A small masked image model, trained from scratch: encoder norm layernorm.
Rows from block 3 of the encoder of a small masked image model, named by matrix and row number. Rows with one number belong to one neuron. Each number is 128 + 24 x the weight over its row's rms, rounded and kept within 0 to 255. All counts start at 0. Numbers have three digits each.
After each neuron's rows are labels from the 100 images, of 14976, where the neuron reaches its highest value: "strongest on" is what is common among them. Only what is clearly more common there than usual is listed. The data: procedural textures in two colours, tilted and lit.
# fc1: MLP up (encoder.blocks.3.mlp.fc1.weight, 2048x512), inputs 0-63
# fc2: MLP down (encoder.blocks.3.mlp.fc2.weight, 512x2048, transposed), outputs 0-63

fc1.548:128133132128104075102181106167174111162101104110133172145141125127158100156166157146122149140109141138128121187161182137099146172120130069148132132099093135180130118121145120127128172143172133
fc2.548:155140111115106141119121153133144118124122133102121104112140126106157123149095152113139140115080136128096142130134118133145131119143083137118113121133136117169139134142118119161156177156113139
strongest on: green; ground colour: green; white; pattern colour: white

fc1.89:121104128148101130084129127132093130115096147121133151102104137148110137133108163113124127141134136104110142154113148166122102123157133126125115126123133164107124183127145143134155080125088119
fc2.89:130118101108152132149126112146120156116143120153161110128086134135125104112111131137127170093128128114089097110118136131085119159141098178174139115154134104101123121151099102135105113154155127
strongest on: ground colour: teal; pattern colour: orange; pattern colour: yellow

fc1.506:141158122117102131118146117119131119106129118104119155128149126096168135117133110133070135171120107142114145121147116172160152129138104168156131105140143139159108146172127145169145163165115167
fc2.506:135117149127123111131132092156122150145140135146114133113131110144109161129140105105160115080119112108127120126148154090096104137088159130075125168110101111130107107132127130129143114113173118
strongest on: teal; blue; ground colour: teal; pattern colour: teal

fc1.303:143139135133139131107161148149177129124132131111151108124094182114138116122119142152134137137139139125116100129127121156126096141168095130129131128083168098157129119104104114177182170173117150
fc2.303:133139122106130115132124108116094104128127125116109112144108122120127134109123104134151122132158098151110126126081147132105087138088140126119121145139140153154124100107122123167136101107113148
strongest on: orange

fc1.64:135132131143114109122097116165111130138173087139131144107134143128112116066147107174119121177105151131143146104140127130101116124159092139107104073107157115151150144153145113184162135171074139
fc2.64:123117141101121124119127130125157145090159099142160098131116156124127140098133167116113103136136136114164056128113140127143157116142160102156184115162096103102114150157099132130067161092095090
strongest on: purple; green; pattern colour: purple; ground colour: green

fc1.311:151171136108127105105179109169113128123117110136150122128135168125147136119090114176149084127125142102166131167146167168106155161126158107121150159138116140144134162120138147158128097130126080
fc2.311:128080108163118128113115139164119146176111135133124120090085144156125118112141153129116151139118166167113076142138136098132072142158089075154121146089154110174138124159142112144187112118085172
strongest on: blue; pattern colour: blue; ground colour: yellow; pattern colour: teal

fc1.584:150104111105112127140124110104149138117123134148153128076065146117185126136093133133156093120174099139111085140157136125125099128121105152146121118097160156167105114108084096133159127133122165
fc2.584:129136145152149123096123121144125126130131123097101138184180114124125121130138113108122172116086156122145178127085131126127126130125134114097118129127109100124157145118157159123115120144140105
strongest on: grey; purple; furry; ground colour: grey

fc1.649:113108140112116129101141148166095151153137126148135112139165184103136115112139096155127105127113149129116128128090130132152123152145139162105101136114147152120155146120093132103133174138149101
fc2.649:131138115117147126130121103120144105136126136130140148124106112165067144130127144116093133114144116093143129134161121143103122141109113125120116094110097128145109125134173100192131082144119127
strongest on: orange; pattern colour: orange

fc1.179:145081155104126135140159171115139160119135130152140102119121171106183134137106119114125120135138132160108147131125116121164104156189120154146110154076157102161157139164139129107122197104103119
fc2.179:129186129144155131139130120142129132104124125107147110157095086083173124102087080140163112113130112121098103118114129135095133134080127150120170140157111108139123105099119102140106104146146131
strongest on: pattern colour: orange; ground colour: teal; ground colour: blue

fc1.134:126131119121111122121152116175126106102137102155102143145136140183120152141155144155085100154137126120152088155120150141143138164118153067163126130116122157142134155133127122123120112103140135
fc2.134:127128145127115138122124116124133094132118115106164125111113133120160160103142126123168116128139081087130143105169126098106140115111119126097125114136104113153125159084135103143127181121120138
strongest on: pink; black; pattern colour: pink; ground colour: black

fc1.738:146133123127108134145134057131140139148132130119126179155092158130159126120169210097140130131124104070125119135141145152160172163150159075150133109123101116163140152107128129196105138126156112
fc2.738:168132140145157126151130107145134147147133135130126128103097112104175143120104171123194144083109134108063139104116116109130090126131095126108132138110121090149135093052116086140178110133176140
strongest on: black; crosshatched; ground colour: black

fc1.15:122167125129152083126168128162139138088122099132144090117125101180073110151135122148137120122143127110120169174157168094142142196140106091109085152178146145103135149114105112115127108155149143
fc2.15:115137113132146117113110084114131133115105120113122155125087122175097124086113175160154139151120146107102117145111137123120101075172112126127114081106147143128129144122142119163154059121067157
strongest on: white; green; black; ground colour: green

fc1.528:161131129133145186126152076148111140139117163138133139125119141191129151177114163132112116128159099097136102088141078105131128169142119076115108133100119120161132141128140119163158123129144099
fc2.528:088156131132176143120124132113112163138129146129178094160107127116149099165134139125107119136175124098128117102125100144086133138133111184157125142130165128130128140120110139138083145163107153
strongest on: brown; yellow; ground colour: brown; pattern colour: brown

fc1.185:096089137123102066109185111148148112154097087130103149130145101125123135129140113162127144130126170134149132214149211134110127139137136128140144115111109122163130110174187162114143129108138138
fc2.185:136160118063147099128152114138133094132111127110145137138134131124120136138126134166112113118116148098128141151127154144146151120134123118148135121138096153186110087166174119167113154154144169
strongest on: green; blue; pattern colour: green; ground colour: blue

fc1.328:132138142088122148129144112149117114103141131144146084126156148137120139129126119149100114122171136094162091111124110093122147131106095143125144146118103159113135144099140125176084152112157133
fc2.328:138158119170102141123114109108153146092118125125094121132103113122138113120113124125147161155099101197113135129113126172158098142165164126118126099155162093136111133162086134142148094148058113
strongest on: orange; red; pattern colour: orange

fc1.677:112127167159119124089119135117110124107124118113110114088099150161102158117136134145087134128163147139192131112155120117149130127171143145156109135147092147130151090167135147113108164124104135
fc2.677:132127115126166100114104092091155106134135123114168158103107140083154126117118126165151143108171123143121112121151134117086131111143156129098142105081112152170102097130138120130114126126139143
strongest on: blue; ground colour: blue; ground colour: black

fc1.547:129142126143094155095151112136094148105075171121128150154117148159161143170150156126084127152150101122098126133118115129154124171109114143132100121095102165150118174133133129162131135124130137
fc2.547:115149142078149147092126125143108141114118145094147074135108145079178110131120115145128130097120121118117137123115116167104145153080125185129128130137110173119148136096066128156106142151120147
strongest on: yellow; pattern colour: yellow; brown; ground colour: yellow

fc1.304:133133135132091130115111166111072119111133117138100121131141115150129135121121164119083113120130119110133100136130133125113143149103101133125115137135088151133157156110147120156095143104117118
fc2.304:137101133127127120105116109133179125120108127116137104134137176160110116131098147112181119142117152136151123144143129132147146102173129122140133118098154129120099115154111123132109086157120147
strongest on: pattern colour: red

fc1.98:109129131144143114116114154135111125149113130150124140110099162139134158131162179134148162123112117110130166149162157143142128120130130129118083141118128097148135123175099112116165137146065109
fc2.98:157138167139152113124129133120190153094139119121144124119108140075134167112096139091148174132120138098131124138125142160110137144151133184157159153116135093135159132110120122171144145132125103
strongest on: pattern colour: teal

fc1.729:160150106141140159124128087146136129138134137122116127170198135088193129143101188110139131119051128140115167103103097092134139128092152122110108125119083113166136180113124118189113115123120129
fc2.729:124101163084098139138119132114143104136122131118144102097062118151121141144112106176130119139158099127135103124164112126101120140135112130143157123123157147121125102120138128118120119148126153
strongest on: fine scale

fc1.437:149146117105116072126202082183146121133139086148147141121132161133139135112099123160156123126125125130161158201160196118095133185124150095127134158112128118164128135114145108163152123100151103
fc2.437:178100119148105119125110127107157128147111121107078180111105111108171119146102156097126138136110113168117173136132139149147073114141085100106109127088161101164121144139175128145172137107092157
strongest on: blue; white; ground colour: blue; pattern colour: white

fc1.135:161144137132121175148114081083124151126144142132113113109106129132164099129125152090144125109139171173177112086145083096138110130173098133147137125136152114144135124100189146155120127091145151
fc2.135:117152155140150139099092109178127108144122135110138136154143124112112173162097118127151173141136119085127131114114125130061147103122158194124128161142090126151111121157132112096119091157132104
strongest on: red; pattern colour: red; pattern colour: orange

fc1.226:137141095157121169114131107097136164111054185099125124137136153108150102212132176079121126120140118112130166160130121118157115167102126141124109150144132158141142186110111134138128109151151125
fc2.226:119161127083125144127128090159114128166111136120135087135134135124165133095145097186112152094120130150099125110121121125085137153109135128153142113101092131140093097130112110148115152135123127
strongest on: yellow; pink; ground colour: yellow; pattern colour: pink

fc1.612:153111100163128172108129123094097143117087171122121124127115163107165119190131206096137134128127121100139155122129109139134112125099142154128138138136140120132159163090125126139112127136120119
fc2.612:122180147060162120117156111148138132100121132128144097142137133120144144111128130170109122127147114123106095122118137154112146167113145164162130128127093153148126096114073123128103163150136154
strongest on: pink; pattern colour: pink; yellow; ground colour: yellow

fc1.573:125113147110107141114097128108158169129110144120125096101096136147121141104129149126146126128118135124126160117166105103131117137187089127106095072094139092135115160144118112170161158122108107
fc2.573:165152144151097141166117090142128096137113115124087163125141090140116128131167142098145164174137122122157129132143130130097106161118136051094170124106115125164115130114182146141148086126149135
strongest on: ground colour: blue; pattern colour: yellow

fc1.402:149093152116095135120141175141101112164115141147116097112142169133117169114096113145147110131114136115080164137098133157104098122133137116119133146099137151135118153108109145129181111136112078
fc2.402:086135136129153143140115129113170150091119121113144132136132114099121085129179117129099164133124132158155129094124118093089122118089141166169121108132107116157162099106130122108098141124158143
strongest on: ground colour: teal; pattern colour: yellow

fc1.341:136138208110116163150097087096169139172143125117134121128140106098153136111136172124131131139111126146136132092119092096092136100138140137128160076108119136136110119137165132167107112126131105
fc2.341:119101117121120154142083107114122095120125125117098130134140096095136149127142133118161158118119118109115138100138103108099121105085123152109133080104120099125131126115129116181132125131090127
strongest on: green; pattern colour: green; teal; pattern colour: teal

fc1.500:145166191060101154130119133109176116126134138086119128144136114094127149132118130100146100130139108120140146113121106130170159137148114057115131108150108152134125133135174133127096197126174130
fc2.500:143121138117118112131131178091112153069118111127152080145136152136131154158078101125122135072118092087140136136114161153147141113121149129103132170106134120110077157166118145152128110139115085
strongest on: teal; red; ground colour: teal; rings

fc1.292:124078123085114088127169146166119131173128108135129079131151141137160122116126092188129114124133118164093146176136161097134132136113104103122109135066113150121114101145097123090127180144132123
fc2.292:166125109122125097089137077149090119170128122150136148106109149149098109106165151100173123137133181089142143149134126099104098131154109087122113133117114151090147171068131128112165117095131141
strongest on: pattern colour: yellow

fc1.508:142126115188110118131141116144071123184132129134112103099098127151138102120140123144122142118127141130070180135108137132101087147147100108135140155123153150146131111057137115108167066147178182
fc2.508:113143149083118138124137088135158116079123124128142167136140141086134131121145127094131113101118134107179109128136131134164165146114173144102130107173099112124141159137136127165100147100121081
strongest on: crosshatched

fc1.78:079148112117169115125142152132162138091131112117147124134155102106107092156150109128098206149140167146136085140128148109092162130084104140164142142153125120148160117109112117114097139165146156
fc2.78:158106138128127132130130103162154150155135125096148125145129158068157144128124167127199187116121108115058133129104129139101114184130162136100135155100121141114112141103079115097133155094163106
strongest on: black; white; pattern colour: white; ground colour: blue

fc1.217:151091126116117148135100091112181118159135145114140111131139087117162147142120163125148117162146160090127107107129106119090170101129158099142174060090108153135119122152155147141110100117137142
fc2.217:160149164090138110161166173081125146103143112118147109116134134106143119147092130165145097096154129128116148125138143154160132125091122137133113182158122158134139105143103133116076179124155114
strongest on: rings; red; teal; pattern colour: red

fc1.403:080158125117181111133160187155161146082127111125149094149139115142142125135117086172130147147149099122097132149118158099130141126096118143172109173130134119146125082146093112068126180157149141
fc2.403:177101119132127141116120099092126135098126136149117126108139140123127118147126193099143107106122159115152146120154117148188137080164126108125130079125126109108116123156124149171114143133064089
strongest on: cloudy; teal; orange; ground colour: teal

fc1.13:143104105106123157145118125140160201161128136137165142130144112110166074128109168116141096113119121081091125098150109153118123107130099122159140116173111146168116140117100072120128120112097140
fc2.13:098136150125124115105119140119124086099113123127108144122138147153104189116148086122105182170130111148124131147102149096159146130135121103131108130100136110115131140129140171123134113148152133
strongest on: brown; black; furry; ground colour: brown

fc1.208:155190196120104121140153123120148163078123133126135080112136149100094125112124084146093123116141109150143150141133142163160127225142112122095129107166109126107127154122116138150108161128146106
fc2.208:091070083115153128128105083154094098152132118136120153134127131167137147109145211138141159132138136094116151112139121115103143105108147118155115139088103152150147113156129127132122116161131156
strongest on: teal; red; blue; pattern colour: blue

fc1.633:155196111150121116127132094149074139144127125147123113128124177136163114125099172149098126123101152154130095149130154147081146188150128156164155134152117157176144112139137160194098102115155098
fc2.633:147138121104136127117162215125187140106127122106164128116144160084113125129081081119110098116105123078130122144120140154144121137161123147141143162145158107122115154110132140080144183147168115
strongest on: pattern colour: red; ground colour: blue; pattern colour: orange; ground colour: teal

fc1.716:144135159123105124111151144134159115170142121112089103156156098087173143130125130140108121137115152132074082130109128171104123114108155131146181131123129162171140108139124152134135166128123132
fc2.716:126125126119169109120142068120111119100152103107155124132122164104128105133114126129174112110115128107150171124170130136094133152130131184112095139121136157157157125096146117147097125154124097
strongest on: green; ground colour: green

fc1.369:104105157147123129153097125100155124138133124119138157093112098123110158110123154114099158164107140151143153105145110109115144089147107151145123100100133127130122121171178120117126105137094124
fc2.369:165095125115111138159098088117144098141133111127105136121108096109128147137132158116186150127148134146141143107136122124118115109112132147133145076122128106127122113123151123170133120095087134
strongest on: crumpled; teal; blue

fc1.420:136150162174083137136097102089084134109139120116068141107120108166128131120124161101089155160102156165131155108123125158114103133150103136125122143142154117119155144162182176151149097121101140
fc2.420:082116117112139137118109129134115136152118162136147094137181123111096135157142124144121132123100127092121153110162112106124198090100155114110127096131078139116116133175102137122078130170139106
strongest on: blue; red; teal; pattern colour: red

fc1.57:133122109147163205126089097095094136165126168150132083154120137149139115165121165101117116120129144133138130064125052135114116118136129134188145079142122101127136106148108117153111127152079141
fc2.57:077144147155143133113102155130088156142121130140166080141122151148143111130174090119114123131146127137119106124114110117111144107123125141148111131166109130099113122130102118090123128119147165
strongest on: orange; red; pattern colour: red; ground colour: orange

fc1.519:107160123112147087116159108150111140151147092154155108159142135126120121091159104155144132140125159134149099158102183114101154179139185139153165136169120110130147114100135145132089121109138137
fc2.519:135132110097147137134132152124164113102129141121128124121143132137114153145072171114098107131147098087127152125144120120135138125099092176152080138088133117131113127146111111174152177137086117
strongest on: crumpled; blue; teal; pattern colour: blue

fc1.124:092102172117124180144115099115092123156173115140134136101139110180103108100167168152104129182154121139143136058147060098143136104123112081134099081090127129118146125136142114136137146134134162
fc2.124:143130168176124146128108135125126122117117126096090132140122105147159121122139147094114115151171067119093137099106125114168086116123085109050075129133120152131105140128136108128125143100143134
strongest on: black; pattern colour: black; orange; ground colour: black

fc1.210:104135178116124131153139192109170133084124129131102152149142108113120150122124082139109123135139095185150119138112131118154131110107136129122102139113130114136142110140132126079109177090103116
fc2.210:101123117104133125122132147157155108139120132117128148151128129124100149126074108148152087128131112109131082135110133155097109126134144071117156155145124165185107115123127138118145103116128154
strongest on: teal; pattern colour: teal

fc1.536:128137100136119138133125191135125176096080154154164137127120147163122157164115144093077140119134108137112113156134139124119152165119127121147115163100094152142116138141096107099126142130116115
fc2.536:128148144140156123116123131124132131139129113137124122166142106075192136122105086123118130115104171162081107124108131131069092118137132165128178112133161090183127087104170147154160131132106107
strongest on: yellow; pattern colour: yellow; ground colour: yellow; pattern colour: orange

fc1.577:107172121105166129139120127131129129090127122119153110121134085154123148118077112112133144134132096112093125131149125128120162124082090155126115125170113135134109145168112108190127100164083132
fc2.577:137104137088088132133138138101107142124131125146115095173138124117150099108128078122104098109125145154125109145096129151193098182139123165177108106152151119121163157136113144150135173131137145
strongest on: pattern colour: orange; ground colour: teal; honeycomb; grid

fc1.354:149146154137088067139153100151132120157156063109103123132156084106133122091143096160110156130104162161132151194147200154125135166123132121121158124123095128123115110146143147155126127109143103
fc2.354:168128187090127092147128075116193129100123104113108146129114100083155135110123141121143145114119137150148130153142167136175135122147124128114144081113116101125121137140164113185114128115113127
strongest on: teal; blue; ground colour: teal; pattern colour: blue

fc1.68:124158111108109072105203127176129126138100091124135143131154103147115111162150144155114131156142151150139137193154186110104144200112099086136118148117100140160141126129127115156152129155146146
fc2.68:159095148161103112130098096103159152138133112136090121109099121085155142111129133113169147084085154168141133144134166138150096132161145131108167096107151092146100143152148138160162091075078086
strongest on: white; pattern colour: white; teal; blue

fc1.482:131156159089139105142179140135193159110086144130200156115140159116133098164114135115113107123141118125149103181151170103146141173126091121141126150114108139187127132115153094112100214113154123
fc2.482:153094121119090123105120104148128100185135105124110087136158108121151147139102150141134110068091149193140104130095135114096098126103131110128159110108102120179092078124106121169150121116091080
strongest on: yellow; pattern colour: yellow

fc1.67:132141116128150129125126161107129148110126123149147070091107152133104140117095117119145137128134177135131110131157128087113119155173102133132161149146155097122131133131127117150141113144138093
fc2.67:134125135101112122125131110148099138128126124107103172170138128102164141129099138113117114128110081102102127142133135176135142155094158151135119147110121167134136142163127136130117128165149114
strongest on: pattern colour: yellow; ground colour: teal; honeycomb; ground colour: blue

fc1.711:102173108164179120146161093152175154078126119144160145116075121181100126135115137157126141115143164128169102135166134106082136150149109132177144132130137083162138093089169125143120109129168145
fc2.711:143139137073136132139121149113107092129128133121133102125162120143131126140113127134083100141130082103124161121152114143137150100086086129117108121116111163134105122183147117172126152163092148
strongest on: black; ground colour: black; yellow; white

fc1.273:108108145133168206131092179069137132129090198125120142146142105115140124159137120097096134117118132145101161080102062114143109101108137144110123100092120127150118091142143139106136193136126132
fc2.273:142109112111126105149139099133141130098141106126132138113112119110108126121113151130133125124103161112146137133146141144127165097134174163167161086178120107100134110126108127160106090129113109
strongest on: orange; red; ground colour: red; pattern colour: orange

fc1.223:156152125113115080127152140151159159132103100127147093123147157116177128153098099132123114132115120136115145187127187110151123174130128120156148134117136108172126111135096121107139168149134095
fc2.223:098112082127099129138105128095126090113131120129121165147111103141108141144142154155091131169138092127140107115103115134103126103091157151171133118116124153160130097117123126146138092093082148
strongest on: green; white; pattern colour: green; ground colour: white

fc1.118:103148152085132162109106130142149139134130143120172108165124150169104166126132125164157119149160058077140118105120098104082192132111172129127164106119074134153121125137100138108100144107112101
fc2.118:177148124131158127110139133139122145165136127151144075118115107141104144162117156146177105121160185134138094104118128082071142146129139146178144152159133122115141095097110127102116117121160098
strongest on: yellow; black; pattern colour: yellow; ground colour: black

fc1.270:133109153140101125126150125142117177118128130144105125125126167095173103150182100133120122127111177155136115151117138145195106169172150163119120156126166106115147152120128159111139163118178114
fc2.270:140136081114112133125118121126134084170119143127143135115119123153046148150114185123114127140115095094140128122124108111072125144084107095125128131131101144148119137142155091149151095129125098
strongest on: teal; red; ground colour: teal; pattern colour: red

fc1.367:117141134166103064144107116123135115170158067130102146111143074105121134109187113128126191151091142142122158201139200127110154134144162122120175105110122118134127116123157151112126099129150134
fc2.367:182154149104142106148104075126173110138113123112118143142136061073126132097128139124147153109097138153124133149130158130137132104105135109123152057120105082135117096118153102181123101119121131
strongest on: teal; blue; ground colour: teal; pattern colour: blue

fc1.719:132148150136109089117140143153100114141170071138155129125119177081151148099104103176122099133112106085144119139127156167112131116147126147120145132129139130206138128131173148141097165140105117
fc2.719:130080117095093130132121148131164150105132123134126139115132135169109138115143173132040113155118124153147107128123125133157133125137132086179122129113116125104107133174087112111124157113100141
strongest on: pink; black; blue; ground colour: pink

fc1.461:084141165104119148129110157096150118099119136116140117147148101148071174120155097118109111140173079131156140118132115102154144125103144097090116116117101119111121148141109137113115158099070104
fc2.461:132147080089144154158149087147164135106112138125154143080116151139153090150111132164119133104130137149119127120173120147096123134162095141173102148096139099166129092143129098124141143167124130
strongest on: seen at a slant; red; pattern colour: red

fc1.375:160104155155138149155097097102164112135131133122113164124104098105141142137083127107162125126113108127157178111127113135126107092117149114129140113141123102158137109128191136141112106106123099
fc2.375:119179080117125130101167111163082148141125137154167091141119179193122126116147174143113116122116125135115110135130131119121128174125109119139113134124123131123134134106081110185125108160116162
strongest on: seen at a slant; teal; pattern colour: teal; pink

fc1.581:098125123141121119098158205161100138126136127120122114124137113121088149141138119138134162152140167106073150151115136141114088148131086148146096156117154109119172132107129123105177139156180139
fc2.581:148135137139102116158138094117099137142142117149100152126099092131159134104116139136085099131130137206105093123102151138115088169092130120100157132148115160156124086110141126167137101122144166
strongest on: orange; pattern colour: orange; pattern colour: red

fc1.237:128077124145137171133073114093115155145155132140132136112112119132163123083130119109129131132129117124094158081129068119126102092125127147142108103118142130134119117093097122112140137134088141
fc2.237:107114097136148120110134175143099126153125127158117163140148132159149137122156154144126085125123128110120088112103137107099115097082136102134109159143111129133152125099110151080137142138114143
strongest on: brown; pink; ground colour: pink; pattern colour: brown

fc1.617:139099108120124135122102110131125197129136109115153130118132132069195070087094154119140111105096122118088142118122112143120109096097100172135114143136102168158112159124092093148113100107064143
fc2.617:122119137123127120100125119113133079115129119134106115120149132155108202120128119128101148152110121150113117130115128117144137142139157130128121102112141103123146149130137193129142130166122126
strongest on: grey; white; ground colour: grey; pattern colour: white

fc1.661:160138090139123134109081067122113173161182085155137106119105142103175111090123137128138137119123115110114126082110097119116092137117129152140152090115134135156139149094091097157150074130113142
fc2.661:109102116107127128139106085149114096157128124099114117139183067103138140129129091136111161133096138149121120126104119120126124129067138110112179093143129105130062126145152120162146101097156144
strongest on: purple; white; pattern colour: white; black

fc1.645:136099137133129177132060133078118120125185119117097137094148114106140104090126157107135140134102165150136148044134060150119121087109117122152120117176135153138158121109122126096119126135128144
fc2.645:072145162106165136125165157133121172066133136137167116140114187165103122118177081128106120136174106131127113104127126115164112135116117099126083176151133121112143153125133119088117187117152150
strongest on: red; crumpled; ground colour: red; pattern colour: white

fc1.121:177137119116069078114152093094135116156092096110096140156120107139145106157116178107112132140112111173131151200129180164159111133149143128153175098132125137155117126155125137156173096157120134
fc2.121:126063121160106122114145128119163130161128124110080124159125070116135125137170138138156162145127131173093132135102141120137087103088165101128154103098148134122122125120116135134144109098103149
strongest on: green; blue; ground colour: green; pattern colour: blue

fc1.532:118146126117136131133151157144134175142142126165171131119116180144125115110103133129122128128142104100119096120142130146088137160153140116162140153119134139149136135131111113121111153139107085
fc2.532:129109137109129137097112155124111083141133125128099142149141107115157171135107160114167123118109117128106113110103122091121130078099146157109137126143141142169149104105115138132144154139093109
strongest on: crumpled; pink; pattern colour: pink; ground colour: pink

fc1.717:071111103131142117123131173135157161099131122125131074139125128132110111131122122132076175167142138191104132134114137120095116124105128156209128139082140110126140103180084100112127133142079139
fc2.717:157130133124135108134141126115107132103141123143142120140142147166149121135129095150122077125162138105171082150147141129147160125120104162124132109182111149143101105132182134146086134131173134
strongest on: ground colour: teal; grid; pattern colour: orange; honeycomb

fc1.659:147098111078122129149127147121153158113132126152138127131150126152162118127156118137090097124128108165133146134162123088194143167114113125164088118094125096128129113158105109093115198143148129
fc2.659:133147110165145125133137122150121092142147128121135166133096079149102126130125133114129124126132125087137148127135131128072121142128127092149161129157143126178120089082162119159139090151121169
strongest on: blue; orange; teal

fc1.90:111118137086135139151144170116105136171148122138105169156155110155106096119174124142096101135139142141117167112121113123131108140129092101114096147125133133155147105115181138095149164125151160
fc2.90:169174165136112137112157096102171108108134147116124118144108107124141142107126110107142125148158119103131094119133123141080091189157140155093171113152162118163106167112157121190156138110121129
strongest on: orange; rings; spiral

fc1.723:133136146117142162132097081076117147122104164117153161131116129104145126148117176126135124120139105095176149110125100144125176120119156157126123107161091153141132130148152163164078108123119098
fc2.723:104142144174138126122122150135132110112123112122120141142122098138150174123134133135167164138117089058091135115130142113096111132114120144086122130094123118131115161106134087096166103128134135
strongest on: yellow; ground colour: yellow; ground colour: orange

fc1.183:112110133136113148130169099151118117152111157137128175173133174146132137141167192137158133134118090094155115136124136148143178158120180080141122119120109124183154124128144158147112153122142096
fc2.183:100082121150162139123121131139143136144116123126094132102089133139151127107145179101182164093099156100088163106130127107109070141167114128115106142078149106133144137066096108111201110127134134
strongest on: black; pink; pattern colour: black; ground colour: pink

fc1.424:114149108091115127137149134132162146083116134136150161151153141107130119140122119139099104148130116172174083132142138117148189149124139137188124134142111120152139140165130143104070175112106098
fc2.424:138090085146152132121128117151108103159135118122145115124096095140140142146132133123182150119133128085107184129175129129078129131143152121159125122090083117118097117105119110106123090146130170
strongest on: crosshatched; pattern colour: yellow; ground colour: black

fc1.692:135100114113144151125142110136173133163113157120131157130123190089120139141105167129161135135122120124146128121098114161145120128144157110169122137112141088186135116139113117112147133137095089
fc2.692:122161142102157130113172113151123124093124115123145104149127147136155120144148126147122110131171124101141116128137138096116164162114141138156126132133113152138157147090109127128098178146135133
strongest on: pink; ground colour: pink; black; pattern colour: black

fc1.342:110112150097101139119097107096110142093121127111134154092115148122137095132137205129119110132122121124172115128157121136131159133138128123153138099162115152148144175132151114168082115108129105
fc2.342:099132126143110119124153092146093158138126119136105125119084124102160114095092128128127144126137136161114082131099135146085071135146107159164142153164183129162153155124132122161168116133091146
strongest on: fine scale; crosshatched

fc1.525:106123132124121133160158143133129149136119135146141136109132122138085111135170110155076115146147147139152170133170136176139159123122120128142115114142108124123134091184126103113124147113118125
fc2.525:122157123112112137150099132166165168123114126139127121140115089110152113140088097081141117106123114111091082108129121122117082153103111117127170151126121143142113140114089095160136117132159138
strongest on: blue; pattern colour: blue; rays

fc1.583:104163140115127126108122119149139123146149124102137124160176132113137131142129133170079119162132080102123119119107126154125162123102163138136157098141078179132124147151110113130106125126161133
fc2.583:133128118134131153143119079104110154130117132149114102124111140161118111083144120138114130103127166184136124113134117106151097146178122131140119111133186101135152125104126145145153133117117170
strongest on: pattern colour: teal; ground colour: red; honeycomb; ground colour: orange

fc1.678:129123126111117135140172127172122130188138128147150144141124159143133108135158163155121101158141133122118113129109130103119103163151104076151138131089148142206160103088156125133152173146153141
fc2.678:102093108131137131112124141114097137163129151119126063119132116127169107118157132154175154091114156142080127137125128099114089092076109108091128097097116119145133114093098117143128130091123147
strongest on: pattern colour: teal; ground colour: pink

fc1.611:112094142113136136119154084168126172096117131076147128109141135120174072103125097130135115118141123095118161111114111144094114104089075136117097139144103171134108143120116094142128150109112146
fc2.611:173123128103147122127151154125152095093122124141113129138149135124147223156135116142117134159136131171117095140110124137140141119120176140121132115106133087117129133126107188105146122161139127
strongest on: brown; yellow; furry; pattern colour: brown